{"arch": "transformer_decoder", "dataset": "rendered roads seen from a driver's seat, with toy cars, trees and houses", "inner_norm": false, "eps": 1e-10, "decay_fraction": 0.3}
Rows from block 2, named by matrix and row number. Rows with one number belong to one attention dimension. Each number is 500 + 50 x the weight over the matrix's rms, rounded and kept within 0 to 999. All counts start at 0. Numbers have three digits each.
# v: attention query, key and value (stacked) (model.blocks.2.attn.qkv.weight, 1152x384, the v third), inputs 256-383
# proj: attention output (model.blocks.2.attn.proj.weight, 384x384, transposed), outputs 256-383
v.28:529508528454469543539507456481495405509619536455466525408551539501521592547506540533447517597473454474484476443524524527499527549485473515521543517504483464435479489554461473526583490460536603487494476590519547489533518497591472525504528566515534465395553458490533511532374534481511524567451534532536509534515553517481453462442509488580463559517518444489488510515471533503469490476516
v.29:415487501468484526509558480493514504474515480531484504474558563475524519510552459521508387485527505419511472526396515498506465545441470514503580495547503502508455593539545433410469472487449519473484481381489488579528472526566543439562524535582494463428512510463542503484504540500478452440525492404556592497554456551489530517472455543441447649457493499545466538518512500477503513471471
v.30:553458436532470505556484550469506532454456453426534491454608551539430484500455429541443436530491571524526488478456543547512472508416522491570490465553480516482498503562536474519442519451505448540481545456488563498575461543504423465568530518482489380500413515452514492501551550497577493485412541452524639514539485528570474521476517481475517483490560386489540478482411481468510582473546
v.31:434607526517533458437416561502463517491430447537530473434499534453452448548523546541487502414565496457505462534529489487497497493581468448468446478492486482537457538458571534514450501487594487585437461479568466512495471526363487491543403445440482395484475429478463575516446531512512475438479467468531528505489522519476489513487462535565501537495341507484491463413551455441525454588473
v.32:494565474545447489505464451525499537535464525533506650515581431490505440467488528510390478439545501562468499585548544512491527548447540507496475512616517449504419532493451427537471537522564490483466538561562445473469474504431541495531531452487476470545535506486504448530549514474446454493412443449596491509528503482429513480468557426490442537441492545529504480597511432505578515478539
v.33:553562362418525525534463447557519465470400497462458532445509436505552532499469437503427526557429468552548556533479503520513499540440473484478566497475557479507549523378445464404542489482502575491500518587469592594528502526502535455600509442473559472489510479475532523588502578452580555562424552525549511410561584478553378489593569499403451487590538531568480477539398527455639482446494
v.34:503516490488509492407544553405451452444592441447519385523399523519557574494530520514593576490517511509536501362513453454503612450437536396538530549564509547494500479531504456535467539512543433448505447507401571521496513418485450468465446515511491481422479514706506372465487529496495529439583531529596420549464552520539523465522489510503559446516462541473427514565435525512539533438520
v.35:491629476496425505513372605538457545502450503474425446470526361390445472416448599486463412491580368421492522574454457546497503427548535458300451505517483479523585455483533528466422515480526429592546374507584522462440535424275486508521550467542512574389521491482476583477459515501502503559465477467509573525440451666580496458516494528479488542457539479541484418549563440520515484495532
v.36:440661457491489546458498446445510488514571461471484514487569439472583531554470457563675491595471466491488560559482449542498523482503512616583490481566559488521466556509460511545485466438407503563490507388484442512441591515480438533586599435519416459596473346498557563568546544496539437523545472581446515441514329540513515495527440468440517492496452476457485467610468481522364466540559
v.37:536590594484311461469531530501455462485441457485566521452569488566482583470509478491465535448542517380508464520524488567490561541491531532434569542459517450488488444465598487482509483535580580643463518430530471441421556555386609453485538508471555443460518486501453521576507478521487457443521505488482490516488548528554554514607617483450458555478555487551457487458506492450578550547574
v.38:425581511550500491517413457547504505506528538365584443391468484519570458589538608455473556510537478445504591511402521459508631516524464439496542620599491564483594501497533460462428488518574536632504526455551454480466451544501602452437553481486539440579477564535564491458480425510592413490497302487490547550510568510505425579548605436478416452462476489466506434501549451464555423417460
v.39:478525526459597537482609512553528537463531509610481581526561515589488573548493619536372428523562343449498537582584526474506483445517491570337479513558426455501473443542516465497479474453446454455481526445488498465435603503510471461493473487521377632581494629578565537563629422515553545535437560588431587504484487505484598527565565543545425529488579509562494398418490513484617532486432
v.40:469526457484444507501516573413499449508495418486440559533532531410453453536505441517474476498416495525499580522552496536497482430494526566533486442516439433517479491476563559408456520455458378569415298491577465542487518433384421478577553497559496521513441423518502498489477557547481595536453510564508515481502463618545432422531438487523472534514557617550514400557550616624509497410595
v.41:470524452508440511507469460439506519489477502567565518507542495370479536486472539499450470505534507446508503468476531451502527457531454573534656490424570515494460537440407493413479526534460421499492325622443567563491475552477623443525459468412534374479496509627504434528473487478447421549468510526532433462513594534499508498533466490439414493526523477467487485541505525557511492451471
v.42:553431566449582515459428437550541493516454523466486578520507501415481402504488386502529441575448622465507489344487544515502439492527617464522549455403512470498493563563527480474487585526546509456519493548506528503508406402500560466580456485374509503465524517546464446453472463516446542494561553537561441462532563513493544442475508548538538431547432494452495474547594508539593498552568
v.43:441518500509539429469448506435547663499526452472534469509399546549497536610481507540514497503558493525508472557497486536498500517473528518631479537519450482548431473487579563496443489505516378513638558496575448540560448448423448540467528536486512491580447457499484589439604489531502614468587497609476464507475484600606502518563411501488527446463548538492541364503521541516456512545590
v.44:522545469509458458504468452454518512500544472374466468457469440511478565548540478443487551548463498515513548612481437485503555521442543472311403550462474442518528422441538439510509532477505661558481527422418515599497545547556414567428535497495473505438515475549474497536437465547542513493522561540559456496470491577537459474461524546412484518594542574536485438493512482471560405474517
v.45:486432589472420497494566502514525491551513549430534556607444447598533571492480359495483506466439572521505475383515461515498508613487537535577540471515503383461416587511580468580529584471495561365429671515460429480476462540596565443538559512554444465476444379563527538592511561477412562537503704441462514499497466498464563490433541393553432454536482475419532582598519463489535467570620
v.46:474459469483507418491412470546426512519537521697505464544610557416505477398469563470614462352541499492506371603574501485497494444573488553428448534551479623466501469577538515632430446545564412499604381448687430377486504579376479576372458465504496486609549506486508511386533399451505436489556356473562521562472413476463663517449435551549510577423473529425545505461607458627402474521489
v.47:462403507536522496470512488589421529468446415514462548465490373437464518499487446481556498554525473444546531528397475599493544537476476561491441456563404466555513523528543536536424443468534577515587511465466398471413501474462442527412597482506468405515487457509438509617487539476543510540476550401469523489530363561502542451508556517513477588424539441428554450510500561462533529570609
v.48:486384413476495522522438504570604580505517483464509486493416547533458474480531443479455565423506557570491524592452510509499443564463449556488374481472390426481482463508514459552431487517515500484573412510500573493476481628419496450533416452559506545466518479500529514468561534511524594469477494534461477519487456525515564492489450468416449413532463555562559443455527554520501513461637
v.49:491625446535468454499520424605551596482494432540525515445534533433622545397499530501501496501447519460506548565644486571502519448498526518531606568516565528501538477484439523436452482469421430523499500535426470545570505493543519483425479534470493339432498517525516560564540512517510420512524400501433507492461456467560492485602526535533348504590522438501471501498563474500407442394504
v.50:584508416521509546518514486555585402440462522540480483437428514398498527446538464432465559493407430600511561537606523532488527520536511473474515530490598569544618479392447543477508471554483630499482406514446469556454499456507545510494453460440567485531553474451437563535500508501556518525521479502507535560502517447437466467528587471472481426575454527586565458463498524481551486485484
v.51:549574554467376499543632506475475386472457492305515507441486456607509541558481506505350613566452469507481572430434484469484585469444509424560534508507580455475615499443475433459547513505438637587398544528483619617504517535571591475544486418473562454452525472491509479579463597490595482534444488465523548560523576537551336507535584428511462430475538463511519485474459540440536530599505
v.52:471487508500470512453535487449490553469494616461489498511454402538475534603468530513551434484497446488491492513461495520498544519571573540437510505395606528453555537579433531527477529456451438481498469543373516474467423514496542462540471559504485466553511519453516482553466473448457417533488502451543593481549538480484569516627525437487402476563498547500505476516451520483557507482547
proj.28:515524492453499489565570541573528486473382473531462564505507444486473558475556523492467483524525502424482487477485520510513529493446546502591440459525480470522560544481509501456495490546477434471424503530387561452476434517480515543482466476452464521526485465485521392484449517472502498437529408497470514526446484557443588547527516463514468503542543530494514383507519540453451562483518
proj.29:537511487554474533463543488385481440474516483462483582537569534529443617507473555489426496393530466552480545465496568496459540495546487517448407463420550515448577503462408502493476484509509423487419500502499515521572520524502512486429432526470573515482452649517458412477478551489478479487463528568556494535472502493518488479544575372533522446476548577478562473470521592498459573418550
proj.30:425459607470460483448466388465459577559570576461486441532503534452503516529493564493470477497445476493470523440475454501534396471532493493476556530484511520437541479471408430519538505532504518396421523516548432554481439515526452533534509562544494550408501591524459429524508507484414480498487440513537484472563482576421508525586514511524486475508521548422422505450569592449578513518459
proj.31:498564490548476480548481498434528424478505518501573504498507499536509468528575425515468499523456410528477556462536499498494488492477473528423502498539540562438487489465447437465523505480464555475463481484565549560537550488525425417442561591614474530428583464534478589472512562536513503504513515496591555452564473417607494517401529416538493407532570527482467547531514517486525637458546
proj.32:498437498498444499499469514485466606368518490466528462553545390516488528443512541527559541528365576495469552442468453472455509529547512558435584493467559473514504576554541510448500533530458544513479552556455473561519534512447454502521436459510460535458549561432499412477489586486482575463493432515570557392497535511457465505487463500531497546546476525476467446536483522437529522434557
proj.33:506461588507522443481448564473405412473551541536519444518529506508434591534423461523496513498426462496536414479515567433480478529517600545553455526531520539415491617541529518462508507461486465551458549444424497436528506470537543511469494443457541529477510427361499458361467617426592463532507454473519429496443527481498533514505499520511520491488609528448661496560524559566491420496560
proj.34:499458570508514549476517471490611580464538482553490468499478555510583536486443553460560559514460545468534378555525550551450462445480429496478558449442558561523527431504380488475417560461496427362577420467473444535502644427507552589557618524439527422471483481457525619528509546441486437534491558508565504539457393469444451571507424472505433440510502471466439456440548466496385432451521
proj.35:557496494414519549488462475615448419534485527525506444553499455446496536579501466497524534572469518598541571540576448521510542609464567589415526506473475517549478502533517542462468511465501561484408540488446521497502579554566449472625572548476554505537466484492485424584558506480448482479485487608495482444568483454449495450594632424530556482524504534462418583487473464420417593391427
proj.36:505458521569548500553513485545479501528434512498510498586479501433534498507510553511374486445585544511448542503523520402486572365441492453486597506429495560478505476557485503534457419499497435448451563584420514463514474458385470511434544486558491528566486543495479479523478603487514463518430498444392488552480387488548567576592522457584497486364456512492547470620545513474521598527471
proj.37:497366542526557482547453537482532432473568403493510470563525473484442573510597494450536425552519457566518492555456530622411557546520507505410407465460446456491514569447541437555438583528533479575458577542514481469524472504483376508517514513461451455470476525520495516515471519533422488507453548540426562543512435502402486532567456471519570664485463517572557668472457466437421473536439
proj.38:615459485384483500511543482459490484433473530461512521613557512440505639475498566497575535403590417466510380530454453487549427475494483566524496514464482505437406535457471469514478640510495499458517652566519508450523477535393427542568522453536395489553467553409477446517566536502500455472497519497427560420481550525475594472584370461633672589490556490508494650537487535539430533546561
proj.39:482419455499582446509567541499468423564453626458578501536501485442524501470492538475485563533504540529469463526514471434497563546494537435544475484434490557545423570530538489478413439481492487619446516490465450509499473529523521513598483585455415571389536483478437467536482579527394432471528544506450433470516390526532556467558561526583501522433456474471476502369450476505395541454520
proj.40:524486576483556481488483479502508648567448532571562527574498562451513569449533555514489483543400494539542491480586473456470509497455513477508654487436553552456495573540572452465555409541486434438467454509340496465519543462490507501591369434456520418579485481457520429535490524554413448462483493561488517406482462459500362476635465479531474466500514475537498517564494395433501613517328
proj.41:466568472452522505464527537403508540423535480536452558581417463510503382555524506567514584535392475445486428446420549485472452540441482548597529512505558568426499588497518527470484603502444419493569544550498562533529457450504541520501534443563453395475549512527475428532487590485513613449506483492510548524537525490444473509458434542603487471502492524454538533554516502510591444551474
proj.42:459552469558426503511477487491440576465479514488495504565499443509410514485552550483481537534525528502556504422442511531502513472505465527515465590531417430483469553514505489532488535503555517483444529488394519522479546438575488502444618517533542500498523489427494488535575517499503584537492463478568552528534521496502427512500487586422416501510492499521457437480550393508527477538393
proj.43:529538539604453537487505308587510465462452536483495430503488499428498453408517616463428503521550555437491540536508476645576539476550483487512532540460555430485572421506524414564496481526449493502429476546438567477511571538553506476549469500577394516499495447487497554506404458488468406533463523545499466487482481558457420484549508553477508521467431531457489434482507489476575567489380
proj.44:544471658452468487505525504495472538455437503538543458506539468583490621601504484560455467529515455579551525540605479491558514484528402472445547539534457606445476492485454495529437523559572491442516509529606434442548614548487545428522536472514578485446463526500481428435579574545484503483460492528546344548461528416480451511645520446444541524516495570506579549432423475513513510544507
proj.45:468530448581488510499524438417533570442452430506511363422414460542478457556515471535417461604578406520489577515567552447472527435507492459352533569465545537440558568519530508632581438498527496500485397510514417441536456402493423484485447509421521539549535534473520498458517443508506424462509362478518578547543395503534473571568433592395525526523450527519478486564530410585519488430454
proj.46:517507444353505586555567473624506577537470420417453690515476410457646420425522496499499517521511496537482542554454567484432509508449464517501623310533442397525471463473506502450500547512518550534585493595564500597438399519438481477629572497550512441501590653617419492649618487473441646500495718507468515389485562594453502396419557408548580423481417437557383505503464426347483475468495
proj.47:477418510450546494495578333486548574544450497416528485568602527554608523416522509446389443559498451634514525575523442601486568454546469563521492496433524484480495506577550526509449572498472508610503498557551530489594428515413446525440451457603442451505540538400504526556419455480516452509380526604573545374494500464528436504520548478519506460522429494509446490493419501471462617504550
proj.48:508541432540453475539518466581381503451474603540512441439549555437554440476438461474422490524415473542512581545541424499578565492538415548421573517500510538553566603440566438500390617497505539403541466561385610450529487522603471499554478454418486509567561470486437417464534472490473495516559512609643482408494525556467494524426580496463547466529520567545547327499502544491475489517476
proj.49:594529481541462497433409539413621594475479518525501513563518544512557419535486519482441557502455453515535505501384463459420501429545445519550486483453488571405543603519588499550494531527503546538486520505573505526482502557395546499557511470576497560576470508503532522489493551530500605493510548616479503530474496491513524467567407462502546466468521539468543556563479423533511518563580
proj.50:470500493482539477469491532471527472583557426561484555395587585586483568608533544514435450400425479517514354548413477606511478495541578500472343499526497455433464499498545493382522589494436490548476435508504518428530545526554557525488508610538429548480459457476557457494472503488548463505495576546536473402444578420466481528527470509465523530507558502471686499484515561528474530567588
proj.51:481499545501567454478424546400459478520577485569531393477430540542368656569487530537543492431493450495500411479532404468462547521492613573421445583520497565475436552486486495530492540488579489472514531382484422373517524522572512477389493446474482544455447459451542449334479479487628360475443376469461525556455458463560592576610415476430638515470542571493620578618551534517433487445465
proj.52:467503455481537510557516469433497471432468460433471532556475437465549451479530450509528583594496452570470441570470526419518526508465544496429421432557489510472470642512483432470530514504518520548502521533577507457479529547428529474352550479450489419520536532408445520624473575460636540500480537473451542550518453526504476503486447473505523504437487471547534558481547497440460516543543